A small contrastive audio-text model, trained from scratch.
Model: 10.1M parameters, log mel input, encoder arch caformer, encoder depths [3, 6, 3], text encoder width 128, text encoder activation swiglu.
Training: adamw at rate 0.00086, 6100 steps, batches of 256.
Data: trained on struck, bounced, scraped and rolled objects made by modal synthesis, 78125 training examples, 20.0 epochs.
Rows from block 4 of the audio encoder of a small contrastive audio-text model, named by matrix and row number. Rows with one number belong to one neuron. Each number is 200 + 20 x the weight over its row's rms, rounded and kept within 0 to 999. All counts start at 0.
After each neuron's rows are labels from the 100 clips, of 14848, where the neuron reaches its highest value: "top examples" is what is common among them. Only what is clearly more common there than usual is listed. The data: struck, bounced, scraped and rolled objects made by modal synthesis. In brackets: how many of the 100.
# fc1: MLP up (encoder.blocks.4.mlp.fc1.weight, 960x160), inputs 80-159
# fc2: MLP down (encoder.blocks.4.mlp.fc2.weight, 160x960, transposed), outputs 80-159

fc1.372,223,179,192,195,225,174,199,186,189,176,198,207,217,178,209,196,234,234,194,216,190,181,247,213,201,225,178,213,191,202,193,182,207,175,211,189,177,216,171,207,198,180,215,173,194,144,196,176,170,185,155,232,222,198,219,206,189,202,191,222,178,199,211,177,207,220,224,171,187,191,213,181,168,211,196,212,190,232,193,177
fc2.372,212,184,190,199,210,241,186,188,190,191,168,225,190,206,221,222,204,173,183,205,183,199,213,219,197,188,219,227,184,222,207,203,210,212,213,204,155,204,223,197,211,155,220,204,188,223,180,207,198,226,183,215,163,186,179,258,204,179,195,195,175,235,216,227,224,217,215,179,189,211,230,166,203,217,181,222,221,182,219,186
top examples: white noise (38); closed tube (34)

fc1.12,184,185,188,188,212,192,197,192,180,227,213,180,162,195,229,182,221,222,205,203,163,213,214,201,164,211,228,220,185,200,224,184,225,188,192,221,157,210,216,174,197,183,169,206,174,198,199,159,209,196,213,198,241,212,199,207,177,199,186,207,189,196,223,197,222,208,184,176,201,194,188,214,202,219,206,194,208,167,196,188
fc2.12,186,214,198,215,188,244,210,206,198,213,232,215,218,205,191,204,232,179,169,192,203,174,191,203,220,167,182,218,188,184,165,194,190,214,220,169,258,191,218,187,180,192,191,170,197,218,213,215,171,187,205,213,168,175,191,191,177,192,212,230,197,216,224,249,182,191,218,178,220,247,164,188,243,210,177,176,184,190,207,196
top examples: repeated hits (56)

fc1.514,209,202,179,171,224,190,228,148,234,229,179,203,228,194,226,195,210,161,173,180,208,207,190,196,214,202,167,208,218,196,170,185,191,227,197,196,213,177,191,198,200,192,167,195,153,173,200,169,175,204,220,201,225,214,219,182,206,214,198,207,205,188,221,197,193,213,181,213,194,222,179,185,199,197,231,215,188,212,202,181
fc2.514,221,181,221,230,190,213,212,200,170,171,214,215,194,182,205,210,205,242,218,224,192,208,174,175,173,223,180,199,187,200,210,160,179,191,199,207,229,203,192,193,234,220,192,182,215,194,194,173,220,195,170,218,164,205,209,206,219,178,198,183,186,197,236,197,239,187,171,225,186,191,170,211,185,181,196,220,173,170,173,197
top examples: repeated hits (47); bar (33)

fc1.367,240,212,203,213,217,163,216,196,174,200,188,208,180,204,179,192,180,191,215,222,227,169,172,168,187,180,231,198,178,210,221,174,200,193,215,170,206,184,200,206,217,228,199,214,194,181,179,186,186,177,198,206,202,218,203,216,214,218,196,237,183,181,224,194,182,192,210,194,213,241,196,203,182,231,211,220,190,212,207,189
fc2.367,179,193,219,212,208,220,188,182,206,206,224,166,213,187,190,237,214,215,178,204,207,239,202,221,229,223,198,196,220,216,186,169,242,212,192,220,227,221,232,201,178,208,231,211,209,179,218,187,209,195,221,178,243,212,182,217,160,168,179,213,178,210,236,232,219,194,195,221,170,213,207,210,187,206,230,199,207,207,187,204
top examples: striker: soft (79); small (67); rubber-like damping (58)

fc1.729,186,195,167,190,228,175,232,206,199,227,190,225,199,201,228,183,204,190,188,225,156,211,209,205,180,216,207,210,210,205,202,181,207,189,193,213,208,189,192,244,211,205,201,233,187,173,212,183,221,184,219,203,199,251,192,224,176,242,197,178,166,211,205,199,184,190,204,186,215,218,197,181,189,211,195,193,183,203,195,193
fc2.729,210,191,201,171,199,169,188,187,243,195,234,203,183,180,195,214,182,162,220,192,185,221,186,167,209,179,201,165,205,219,171,182,210,233,174,190,182,182,221,238,174,185,187,213,188,202,197,188,199,223,176,188,211,230,222,176,195,183,189,226,191,169,182,212,186,148,196,177,191,199,184,231,223,203,198,205,171,218,203,235
top examples: hard striker (89); scraping (69)

fc1.582,182,206,204,183,207,209,214,163,210,204,210,163,172,189,156,199,177,170,181,205,183,180,212,210,183,171,233,178,185,212,240,238,223,215,184,235,216,182,196,226,191,185,219,204,164,197,198,207,209,183,211,194,209,241,185,227,214,179,201,209,207,191,206,177,163,185,200,214,227,177,185,197,201,189,206,209,225,213,186,218
fc2.582,226,192,189,201,190,200,234,199,194,215,211,195,185,194,238,211,223,172,194,194,200,196,176,183,188,185,176,215,249,185,189,217,172,173,193,183,185,190,203,202,211,176,199,165,185,180,189,204,205,186,171,199,167,184,215,213,185,198,165,159,174,177,198,192,239,210,165,188,181,177,211,183,218,203,168,186,192,197,184,220
top examples: striker: soft (77); clamped rod (43)

fc1.67,201,191,187,201,190,216,219,175,191,183,220,184,173,194,190,201,217,197,199,196,208,189,224,222,152,223,209,203,168,201,210,186,213,194,234,192,179,195,181,216,193,212,208,198,168,172,223,203,188,203,202,228,235,234,225,209,211,197,215,220,195,213,172,171,213,222,230,174,192,218,176,212,232,197,201,206,190,189,168,203
fc2.67,210,167,231,215,178,204,198,223,199,180,223,236,200,199,219,210,221,176,222,188,230,199,175,190,212,207,225,173,180,214,216,194,230,164,230,181,208,194,186,186,211,208,201,211,196,194,215,180,186,201,197,167,192,186,187,237,188,170,180,184,225,198,229,200,194,215,168,197,211,201,220,204,203,202,174,222,212,191,217,220
top examples: repeated hits (55); membrane (37)

fc1.219,210,222,225,164,243,212,232,197,205,211,213,207,167,186,183,176,209,192,193,221,224,211,208,200,215,161,212,180,204,183,190,224,236,209,206,215,196,180,222,189,186,197,185,216,203,205,169,201,204,155,221,197,225,167,190,215,228,178,220,181,156,202,205,207,185,233,222,195,237,200,187,202,181,212,162,188,225,200,187,173
fc2.219,200,220,239,247,198,211,187,214,201,164,213,181,198,211,213,193,156,183,159,187,221,208,229,210,171,244,195,198,205,218,186,217,204,194,183,182,185,198,195,205,186,175,190,199,182,226,207,208,220,254,222,207,204,204,161,184,180,186,224,221,205,206,217,216,187,194,189,207,199,197,223,201,216,230,189,170,197,157,216,189
top examples: repeated hits (42); rubber-like damping (39)

fc1.682,200,197,182,200,208,198,206,181,202,234,199,203,174,196,178,173,175,187,172,217,194,202,187,248,190,197,209,191,172,224,249,196,213,180,216,179,169,200,189,224,207,230,186,192,184,214,179,167,175,165,214,190,227,199,202,200,186,228,187,177,194,208,206,182,193,196,201,203,236,200,212,158,194,174,193,218,220,209,189,219
fc2.682,219,194,192,177,227,233,194,200,200,154,211,203,210,171,171,232,191,206,198,223,197,220,207,201,198,174,248,213,218,237,196,170,160,194,221,194,173,211,222,186,230,193,208,183,221,225,216,177,187,181,226,178,165,216,200,224,180,222,182,220,199,199,222,179,212,175,182,209,219,211,200,164,180,221,221,231,208,213,226,204
top examples: plastic-like damping (51); repeated hits (46)

fc1.199,214,193,178,198,197,176,216,208,194,195,178,192,185,211,210,197,215,196,182,199,210,194,200,229,178,182,196,219,162,218,214,185,208,188,190,171,185,187,193,187,212,220,213,192,183,196,205,211,170,192,197,234,243,218,183,229,163,227,207,200,177,193,228,214,177,251,245,177,215,236,214,170,172,214,206,233,178,177,207,185
fc2.199,238,213,238,211,217,235,205,187,222,165,208,198,240,203,175,194,226,187,205,213,205,159,211,211,197,180,203,233,197,208,215,187,183,201,207,211,186,185,173,173,185,173,187,161,184,189,176,189,173,216,192,206,156,220,225,214,206,203,182,220,201,190,223,209,205,219,211,242,208,184,224,161,187,194,196,198,195,229,166,171
top examples: large (81); round plate (36); shape: membrane (32)

fc1.628,181,174,190,192,196,184,231,208,192,190,182,189,174,203,212,233,213,204,186,235,208,213,221,231,180,213,207,192,211,215,237,202,195,212,233,207,202,214,195,227,219,193,200,217,179,185,213,200,229,195,215,201,190,180,211,172,196,179,174,204,140,235,209,220,227,197,191,183,212,176,225,181,195,186,182,211,216,205,211,160
fc2.628,193,190,222,222,179,195,178,194,229,198,170,182,204,215,199,235,235,218,186,193,189,213,182,224,231,221,209,196,193,220,209,170,201,164,226,172,221,176,199,197,243,208,209,206,200,183,186,221,218,206,220,223,189,195,159,177,214,221,220,203,210,188,209,177,196,163,169,209,224,190,214,153,195,195,191,187,189,229,234,190
top examples: small (65); steel-like damping (55)

fc1.99,195,193,217,226,190,203,206,165,189,228,204,180,166,176,191,169,193,171,185,207,187,187,176,190,188,199,220,170,164,218,207,204,188,216,182,217,174,193,163,202,219,190,191,216,158,220,207,205,220,182,200,223,208,212,215,216,233,220,217,203,168,198,214,179,177,212,190,185,195,182,175,200,197,201,230,215,196,175,167,200
fc2.99,191,235,188,197,181,207,150,199,191,210,207,191,180,183,168,175,202,208,195,226,179,187,176,231,246,175,232,207,207,225,214,189,199,189,160,193,192,189,198,223,217,181,176,226,237,209,212,193,237,188,229,223,190,174,195,221,194,191,198,226,214,218,239,212,175,224,191,211,239,182,203,213,165,251,184,193,216,193,198,186
top examples: plastic-like damping (50); one hit (45)

fc1.748,189,206,204,177,194,215,213,150,236,205,211,193,218,191,198,202,204,213,201,188,198,217,193,197,219,195,218,185,190,238,192,183,226,192,188,211,168,201,171,192,182,199,220,228,190,213,182,161,162,209,230,183,213,212,203,217,211,181,213,180,222,218,224,187,173,188,211,180,211,231,202,207,162,179,198,176,173,169,223,165
fc2.748,199,207,222,181,207,185,213,217,189,225,243,220,226,208,203,227,174,176,177,216,221,169,204,208,176,217,192,227,210,214,175,229,212,173,172,193,187,182,171,200,228,204,174,197,200,156,223,190,175,187,201,221,207,214,209,231,199,189,200,179,207,201,174,218,165,198,210,190,217,173,188,243,186,189,197,227,187,184,171,200
top examples: hard striker (80); small (62); material: steel (36)

fc1.459,215,186,202,181,196,154,207,203,183,224,218,184,179,224,203,177,203,243,174,206,186,201,189,208,159,204,214,186,216,173,177,224,190,236,224,206,202,190,187,168,194,237,191,181,188,182,216,170,187,193,162,199,188,235,222,196,165,219,184,195,204,193,199,214,190,198,195,220,180,227,189,180,211,213,204,217,225,211,211,217
fc2.459,219,226,178,169,230,195,183,241,215,195,203,220,196,179,204,175,185,195,212,233,187,189,175,199,214,217,201,160,210,193,225,245,190,199,209,208,242,194,178,183,218,200,232,173,208,210,218,222,188,191,228,160,197,182,171,173,232,204,195,223,220,214,173,210,185,190,221,207,164,158,214,191,188,197,188,181,163,202,214,215
top examples: scraping (82)

fc1.553,203,189,174,215,222,211,198,205,191,210,205,167,212,219,169,184,174,168,201,239,189,162,217,194,160,200,192,180,226,186,204,190,236,214,226,175,219,194,190,220,194,239,174,185,167,183,212,218,216,198,155,216,180,217,173,215,207,189,204,230,199,200,205,166,194,204,227,199,184,206,226,204,185,168,189,168,208,208,205,195
fc2.553,226,171,168,175,199,176,235,205,208,198,204,182,197,215,164,194,185,184,233,228,197,196,202,180,170,236,208,227,197,173,170,210,182,193,191,213,192,220,223,224,182,188,210,177,142,192,194,222,174,239,177,199,233,175,213,215,210,204,192,212,205,154,175,199,166,243,195,210,196,179,208,250,200,204,194,191,195,209,158,182
top examples: small (86); clamped rod (85)

fc1.119,196,207,167,196,212,221,217,201,185,221,185,235,181,173,210,199,177,238,191,193,163,199,215,211,215,211,205,217,175,225,195,218,198,201,182,237,214,156,217,171,209,204,210,196,214,208,208,209,171,189,230,190,216,213,215,215,206,195,193,171,222,199,183,209,224,232,209,164,236,204,221,210,229,210,176,194,187,210,187,198
fc2.119,209,200,212,219,206,228,213,189,205,194,183,172,186,207,200,214,204,173,216,168,214,198,171,189,222,218,215,185,189,171,179,220,179,192,215,200,187,186,185,228,237,172,173,204,190,212,205,256,227,183,167,189,236,193,162,191,234,218,173,160,195,182,183,207,192,184,203,195,188,217,212,227,183,207,189,176,224,182,178,169
top examples: large (68); bouncing (44)

fc1.226,210,197,188,217,209,195,193,210,218,215,232,192,208,173,181,166,185,208,165,241,161,191,195,215,187,199,250,164,183,201,191,191,193,226,220,223,204,207,219,212,213,248,188,195,174,154,218,174,215,148,218,229,209,218,217,190,174,224,175,231,203,209,202,163,202,205,208,201,190,214,199,176,191,192,173,222,199,193,212,199
fc2.226,173,221,203,180,157,186,242,189,186,213,219,223,201,190,183,228,186,166,214,162,183,171,177,197,178,204,198,198,210,206,191,191,167,213,221,164,207,197,194,221,237,178,193,157,193,236,180,200,194,181,201,184,170,171,221,244,217,206,184,209,176,172,186,216,214,174,165,227,201,200,202,224,215,188,224,212,188,186,186,212
top examples: scraping (81); clipping (36); text has "clipped" (36); string (29)

fc1.136,196,209,219,195,215,205,206,178,206,204,174,195,173,170,179,192,178,181,186,207,182,165,218,211,215,205,219,237,170,223,230,203,204,214,214,206,228,178,208,204,203,194,192,172,169,209,210,206,218,224,220,227,203,223,167,207,209,177,222,239,200,195,180,217,157,223,207,202,200,208,183,173,196,208,206,177,199,222,187,232
fc2.136,212,190,170,195,199,210,203,231,184,220,170,200,176,171,248,206,224,213,189,199,228,175,203,212,227,204,177,224,178,178,201,203,192,198,221,158,166,190,177,169,222,164,225,178,210,190,175,202,206,168,199,162,185,209,180,202,198,178,208,170,177,233,230,182,228,202,197,175,163,179,204,197,217,191,174,191,201,206,192,225
top examples: striker: soft (93); rolling (46); rubber-like damping (40)

fc1.527,221,213,178,198,206,224,228,219,162,227,218,201,228,173,213,203,185,203,205,194,209,207,208,195,202,203,225,204,205,194,182,197,187,197,207,189,191,174,217,187,210,214,197,221,191,195,214,203,212,174,169,231,198,181,198,212,190,181,206,213,196,179,178,198,221,250,209,203,219,193,206,181,159,239,170,171,209,194,177,186
fc2.527,212,215,229,206,206,196,214,188,225,213,196,223,203,243,195,208,209,198,178,229,248,217,195,165,217,234,168,215,185,196,211,228,219,196,207,200,186,189,183,167,181,219,179,221,199,206,206,191,207,208,186,179,229,225,175,188,206,176,228,193,182,218,207,193,217,169,200,210,198,200,175,214,186,198,223,207,189,208,182,211
top examples: repeated hits (44)

fc1.471,210,209,217,176,225,216,224,169,204,227,188,220,194,192,193,231,216,233,199,208,207,207,196,240,204,217,203,216,205,214,232,216,183,206,222,194,190,171,192,174,203,209,230,177,197,169,204,198,222,158,180,219,225,207,198,216,199,183,237,219,204,172,223,199,168,215,208,184,180,189,177,155,194,194,217,253,215,217,179,194
fc2.471,203,208,191,195,204,217,182,236,213,209,216,219,199,194,241,231,220,162,210,200,191,237,170,181,231,159,214,178,188,207,211,187,220,202,224,206,177,215,199,196,169,224,187,197,208,228,206,199,197,180,217,231,204,185,235,192,224,195,174,197,217,183,203,259,213,176,166,208,177,210,188,196,203,208,216,217,173,219,221,188
top examples: striker: soft (88); repeated hits (62)

fc1.647,215,168,188,198,216,210,187,201,178,206,220,169,172,200,183,210,219,219,191,199,167,197,172,160,194,230,224,174,181,232,195,215,225,193,219,192,145,216,209,217,198,182,192,196,196,190,225,178,160,195,210,228,239,204,222,187,188,185,206,232,207,243,203,190,184,183,205,190,174,192,218,189,215,205,182,212,217,238,183,210
fc2.647,155,245,224,213,210,172,193,180,195,236,199,196,214,213,196,168,219,190,202,200,218,209,194,191,174,174,221,189,212,194,219,162,234,237,156,190,208,175,192,207,237,216,228,214,207,235,211,166,194,203,198,192,181,212,159,196,199,211,179,173,185,221,206,218,195,194,211,200,213,175,200,164,230,216,188,222,193,178,209,204
top examples: scraping (42); square plate (36)

fc1.193,210,213,205,228,212,216,248,193,200,176,214,225,196,200,179,195,150,167,194,228,221,178,193,214,194,202,212,197,161,221,243,208,190,173,203,215,217,179,215,227,234,178,193,160,206,204,201,192,187,175,177,217,187,179,196,222,194,224,207,207,211,214,214,204,183,204,196,200,208,241,214,178,210,180,168,208,228,209,196,208
fc2.193,189,185,190,212,204,217,205,224,216,205,189,232,220,185,213,252,250,222,201,219,208,173,197,198,215,178,217,222,205,194,209,210,198,198,217,178,231,177,191,186,215,220,212,206,223,213,197,197,254,164,204,188,214,253,216,213,215,158,199,174,228,196,228,201,187,203,224,205,212,210,166,179,219,203,168,184,177,198,228,205
top examples: repeated hits (44); plastic-like damping (43)

fc1.29,190,189,172,175,195,181,182,170,200,251,228,195,206,207,234,158,219,186,185,182,212,228,194,219,216,186,193,190,206,197,197,228,209,238,219,207,175,198,231,201,197,233,191,226,180,185,200,189,223,174,217,176,208,198,207,187,210,177,201,178,137,179,195,205,193,212,182,174,192,170,208,218,184,212,194,209,184,194,206,219
fc2.29,204,233,198,205,210,198,216,216,192,174,152,218,216,164,153,229,199,198,221,221,207,174,191,234,225,211,208,232,161,210,187,200,185,168,209,198,229,175,199,191,184,207,216,192,208,221,201,204,232,219,188,204,191,210,193,215,196,188,185,188,220,221,192,205,196,238,207,211,174,195,163,181,189,212,172,219,222,187,188,160
top examples: small (68); repeated hits (66)

fc1.455,222,187,206,191,210,164,203,208,200,211,188,207,170,173,196,151,202,219,176,202,195,174,192,202,204,152,206,163,221,224,185,156,187,197,206,204,188,174,175,210,188,222,207,207,233,172,165,188,183,185,220,201,183,178,204,243,216,214,235,196,220,224,243,177,215,186,220,218,225,214,193,177,206,194,218,229,202,251,186,198
fc2.455,200,220,189,217,190,213,216,192,177,186,178,221,204,179,216,214,196,163,242,174,213,231,195,193,191,199,196,206,216,212,186,184,212,187,190,200,178,222,223,220,207,172,203,157,165,223,197,194,182,190,202,214,207,187,181,221,200,205,152,156,210,218,214,198,197,193,206,169,212,225,227,201,201,202,161,187,196,197,184,209
top examples: white noise (44); bar (31)

fc1.618,154,194,160,221,213,184,189,190,221,202,198,194,184,203,193,171,207,203,190,208,202,182,187,206,214,204,212,187,182,235,190,215,197,165,198,235,161,166,215,239,196,216,181,204,208,181,212,194,194,159,202,236,230,206,207,228,194,244,212,190,200,200,218,189,196,196,189,225,200,223,242,178,193,191,154,211,174,219,198,174
fc2.618,212,156,214,183,192,202,168,199,213,200,203,200,212,188,220,210,212,186,201,191,226,176,221,215,177,205,217,196,223,157,206,227,175,186,188,229,189,215,229,212,196,218,222,188,162,175,217,203,164,227,235,193,176,223,208,220,182,230,214,194,235,205,222,212,204,211,195,226,181,228,225,223,183,201,194,155,206,220,182,200
top examples: scraping (58)

fc1.254,226,199,207,208,194,184,231,179,168,219,223,200,195,177,216,193,231,205,209,218,187,205,203,220,229,217,219,204,206,221,182,212,189,178,238,184,198,204,180,204,216,206,220,187,202,155,214,173,200,168,193,165,213,169,184,204,202,218,195,200,155,197,206,159,189,194,201,166,195,213,229,167,209,218,214,199,218,217,189,202
fc2.254,223,214,240,227,228,208,190,184,249,221,169,215,214,177,209,217,180,200,201,222,195,183,196,163,182,245,206,238,196,228,249,190,212,172,198,184,191,226,221,203,179,178,193,209,210,209,178,191,206,186,162,192,197,218,203,197,206,179,182,182,179,220,210,199,222,209,199,168,209,185,201,193,199,165,206,204,189,177,220,197
top examples: white noise (76); thin (high-pass) (42)

fc1.385,202,173,182,174,191,191,213,206,166,190,197,219,194,218,183,175,196,234,149,196,176,209,215,214,220,208,206,190,174,249,185,197,172,220,197,196,226,178,201,185,176,199,219,202,167,181,204,187,209,199,218,244,228,197,179,212,193,223,222,216,181,203,179,226,191,228,195,179,222,205,191,141,194,227,177,219,165,215,186,183
fc2.385,210,199,175,202,224,211,203,229,179,221,167,185,213,206,189,200,235,164,190,227,204,204,218,178,167,216,201,192,196,200,171,192,192,190,226,248,233,184,210,189,193,214,237,202,230,187,176,199,209,207,196,168,183,212,211,228,185,173,233,177,184,191,237,219,177,205,190,177,176,194,212,194,183,170,220,220,226,199,205,220
top examples: striker: soft (93); medium (78); one hit (43)

fc1.110,191,209,221,190,188,178,196,157,208,189,179,200,182,210,144,177,183,198,191,220,195,171,207,211,196,205,253,214,164,220,206,197,221,226,180,223,219,203,198,192,173,216,188,203,128,201,209,172,180,215,210,212,226,226,202,174,188,207,226,231,209,174,195,211,164,218,177,193,210,202,177,190,191,178,216,182,225,191,184,189
fc2.110,214,212,194,195,217,180,237,211,218,222,196,209,205,209,229,225,202,209,202,194,221,211,213,197,183,223,187,199,228,182,240,210,193,146,225,181,176,199,205,183,218,177,197,185,236,218,195,213,210,161,183,186,210,211,168,200,222,205,179,170,178,242,220,189,217,241,222,173,182,225,221,180,237,199,185,193,212,201,205,206
top examples: striker: soft (81); mains hum (35)

fc1.574,170,231,195,197,210,189,217,179,193,218,193,185,169,227,175,180,207,184,183,181,209,192,191,202,203,172,216,160,172,245,188,194,200,246,203,192,181,186,178,173,197,219,161,227,183,184,225,175,208,181,197,181,251,194,196,217,202,217,214,197,217,201,204,187,198,197,234,196,191,184,199,187,222,203,194,208,228,175,205,211
fc2.574,195,213,168,229,236,174,164,187,160,198,196,210,215,186,192,207,158,246,219,168,173,185,208,201,190,203,212,193,237,204,205,209,217,178,205,214,194,163,199,210,209,212,193,188,241,168,225,185,190,221,208,190,181,223,211,244,195,196,197,202,231,162,213,218,209,237,220,180,200,187,205,212,196,218,209,209,182,223,199,203
top examples: hard striker (81)

fc1.51,209,204,192,223,224,211,232,226,212,182,227,206,186,218,218,180,220,245,170,187,201,216,187,217,180,201,179,204,186,207,203,202,178,186,184,189,199,186,224,199,196,177,159,217,212,197,197,167,220,192,238,207,199,228,220,177,158,188,199,225,173,192,186,202,226,194,204,175,194,223,162,207,215,240,188,237,178,177,196,199
fc2.51,186,231,185,189,213,173,221,166,214,186,184,220,189,241,199,179,189,215,176,197,190,164,208,179,209,209,231,177,215,246,217,191,217,199,190,217,196,180,194,189,194,179,223,232,222,195,232,177,221,203,169,192,189,208,172,204,207,172,225,207,201,202,190,178,184,196,221,179,223,187,211,193,179,208,226,219,187,226,223,211
top examples: repeated hits (44); clipping (38); text has "clipped" (38)

fc1.270,175,202,176,206,242,221,202,169,221,223,192,208,178,195,192,221,219,207,171,250,178,210,222,199,202,162,190,217,202,192,171,192,226,207,228,196,190,203,193,191,171,188,196,231,184,166,192,206,195,174,196,186,220,187,205,191,179,217,218,220,190,213,159,192,217,207,237,186,214,234,177,207,220,211,139,186,208,189,180,190
fc2.270,199,206,215,186,166,209,208,186,199,196,215,199,220,212,182,191,218,199,190,165,227,217,230,198,166,207,203,159,174,192,198,172,213,212,217,197,218,231,215,213,190,211,203,183,185,244,211,217,208,228,234,160,210,181,224,227,227,163,230,209,232,223,227,187,169,230,183,198,224,221,186,200,190,176,233,190,215,211,174,179
top examples: white noise (27); pink noise (25)

fc1.362,210,214,213,171,196,215,210,187,195,206,181,196,204,220,177,198,182,198,208,216,209,167,206,230,197,211,216,203,195,234,213,185,222,205,219,199,168,189,181,216,196,180,206,166,216,234,173,179,199,204,181,205,196,178,169,225,196,217,222,194,170,194,205,227,191,209,182,178,198,210,169,191,211,187,173,201,212,218,222,169
fc2.362,189,176,175,191,201,198,183,204,182,187,213,211,230,191,191,233,194,207,219,191,164,211,190,185,215,213,234,201,207,213,164,197,183,192,214,200,226,220,197,182,209,215,238,213,212,184,202,186,193,163,179,190,201,213,194,189,198,194,158,230,200,189,221,207,199,170,217,208,201,186,168,225,219,199,185,199,165,165,201,231
top examples: small (77); rubber-like damping (46)

fc1.624,199,193,220,191,212,193,201,162,184,212,242,184,189,163,187,166,214,194,200,240,185,180,215,171,190,195,185,192,208,230,242,178,187,234,190,226,231,197,179,218,205,179,228,182,139,192,200,220,222,195,185,224,191,199,211,191,210,193,243,191,186,188,191,210,229,215,181,185,233,171,180,185,179,223,209,219,214,229,198,188
fc2.624,187,178,181,191,201,199,190,187,200,230,209,209,187,146,204,160,178,235,167,257,167,208,225,201,230,205,191,192,168,226,233,179,159,191,194,217,205,173,185,210,222,185,225,211,205,216,227,175,224,219,185,180,211,194,181,185,199,179,194,212,189,229,220,188,211,213,169,199,222,159,213,216,194,240,193,233,231,234,184,189
top examples: hard striker (86); closed tube (45)

fc1.30,198,222,163,205,210,182,201,224,158,183,187,176,193,171,221,175,194,219,190,209,182,200,198,231,211,195,191,166,229,215,171,164,196,158,188,195,175,194,168,227,228,187,230,189,206,182,194,202,223,173,191,212,189,185,228,221,226,235,209,196,217,196,184,172,202,186,209,214,230,231,212,189,226,203,191,220,169,246,210,201
fc2.30,211,172,192,197,217,190,212,160,214,232,186,209,174,198,197,230,235,190,227,199,209,217,222,183,198,215,223,212,206,172,199,202,203,192,222,209,232,197,217,181,187,173,202,184,172,188,177,193,192,173,227,208,198,187,182,172,202,181,201,177,201,165,221,213,212,217,195,213,199,216,245,226,234,181,177,204,199,184,180,215
top examples: white noise (80)

fc1.216,229,228,164,233,198,190,225,216,209,218,204,172,169,170,173,215,195,182,190,208,174,176,188,207,176,205,227,177,181,207,229,210,219,188,228,234,206,201,197,193,186,181,191,183,199,177,188,184,216,212,212,237,231,182,219,247,173,231,206,208,185,216,216,161,203,190,194,202,192,181,204,178,199,215,191,196,209,203,222,196
fc2.216,185,215,210,190,200,217,178,207,221,225,165,220,191,192,246,192,225,165,223,185,212,193,153,196,204,212,238,191,177,220,221,189,187,206,234,204,178,239,219,195,176,221,205,204,203,225,202,223,236,155,201,195,156,218,188,213,199,219,222,179,218,229,185,210,209,173,205,198,210,210,189,177,167,194,196,224,215,196,187,230
top examples: plastic-like damping (48); rubber-like damping (41)

fc1.715,156,221,195,194,212,207,232,194,180,178,237,211,169,164,177,173,181,153,217,237,230,180,206,197,179,183,201,211,219,202,238,194,241,229,215,221,199,224,180,166,220,206,196,207,198,230,204,236,229,203,183,194,188,198,203,189,215,194,214,210,167,225,197,204,213,196,182,219,216,165,177,180,212,205,156,207,190,224,185,218
fc2.715,176,174,188,199,178,192,202,186,166,180,184,209,194,164,192,211,234,228,171,209,223,251,218,214,180,179,193,203,189,164,177,166,216,189,182,179,225,205,207,176,194,191,206,182,149,227,209,177,189,179,208,200,248,172,188,203,202,220,188,192,199,187,235,195,209,241,179,197,213,192,176,211,202,194,213,217,199,173,198,225
top examples: small (71); repeated hits (45)

fc1.211,206,199,161,206,177,170,235,187,208,218,186,200,182,176,215,193,172,218,187,206,190,159,196,228,213,184,198,177,195,200,195,224,220,208,212,225,211,184,216,190,184,251,202,197,199,143,183,186,217,177,191,246,208,179,205,205,185,192,194,207,158,220,192,201,203,227,195,198,205,181,180,198,153,203,164,211,204,216,198,201
fc2.211,231,243,193,205,185,217,195,179,197,211,177,171,209,177,222,202,242,209,194,165,210,216,162,187,230,216,200,168,168,208,187,203,213,220,212,187,225,205,204,201,173,180,175,214,200,173,192,186,223,193,195,225,214,202,236,223,195,200,195,182,200,218,202,209,176,166,212,203,196,206,191,190,203,213,183,213,188,222,193,198
top examples: plastic-like damping (36)

fc1.351,214,184,210,165,180,184,188,194,213,228,208,208,210,188,208,180,193,221,178,180,223,199,191,224,225,207,224,176,206,196,175,227,209,238,188,196,170,199,222,191,215,225,176,205,201,171,188,215,198,162,228,213,235,177,208,169,215,199,208,188,159,209,193,206,217,192,228,143,214,180,192,190,178,219,187,211,226,210,193,232
fc2.351,229,240,150,209,188,215,220,215,194,182,170,235,198,172,176,204,207,182,194,243,190,191,221,213,208,235,190,230,176,214,245,193,199,208,207,218,202,160,209,197,206,211,199,173,212,204,222,200,234,225,182,184,217,230,183,198,215,177,199,199,187,200,190,193,214,181,171,197,202,185,182,229,166,203,158,216,193,220,180,191
top examples: action: repeated hits (47); white noise (36); pink noise (33)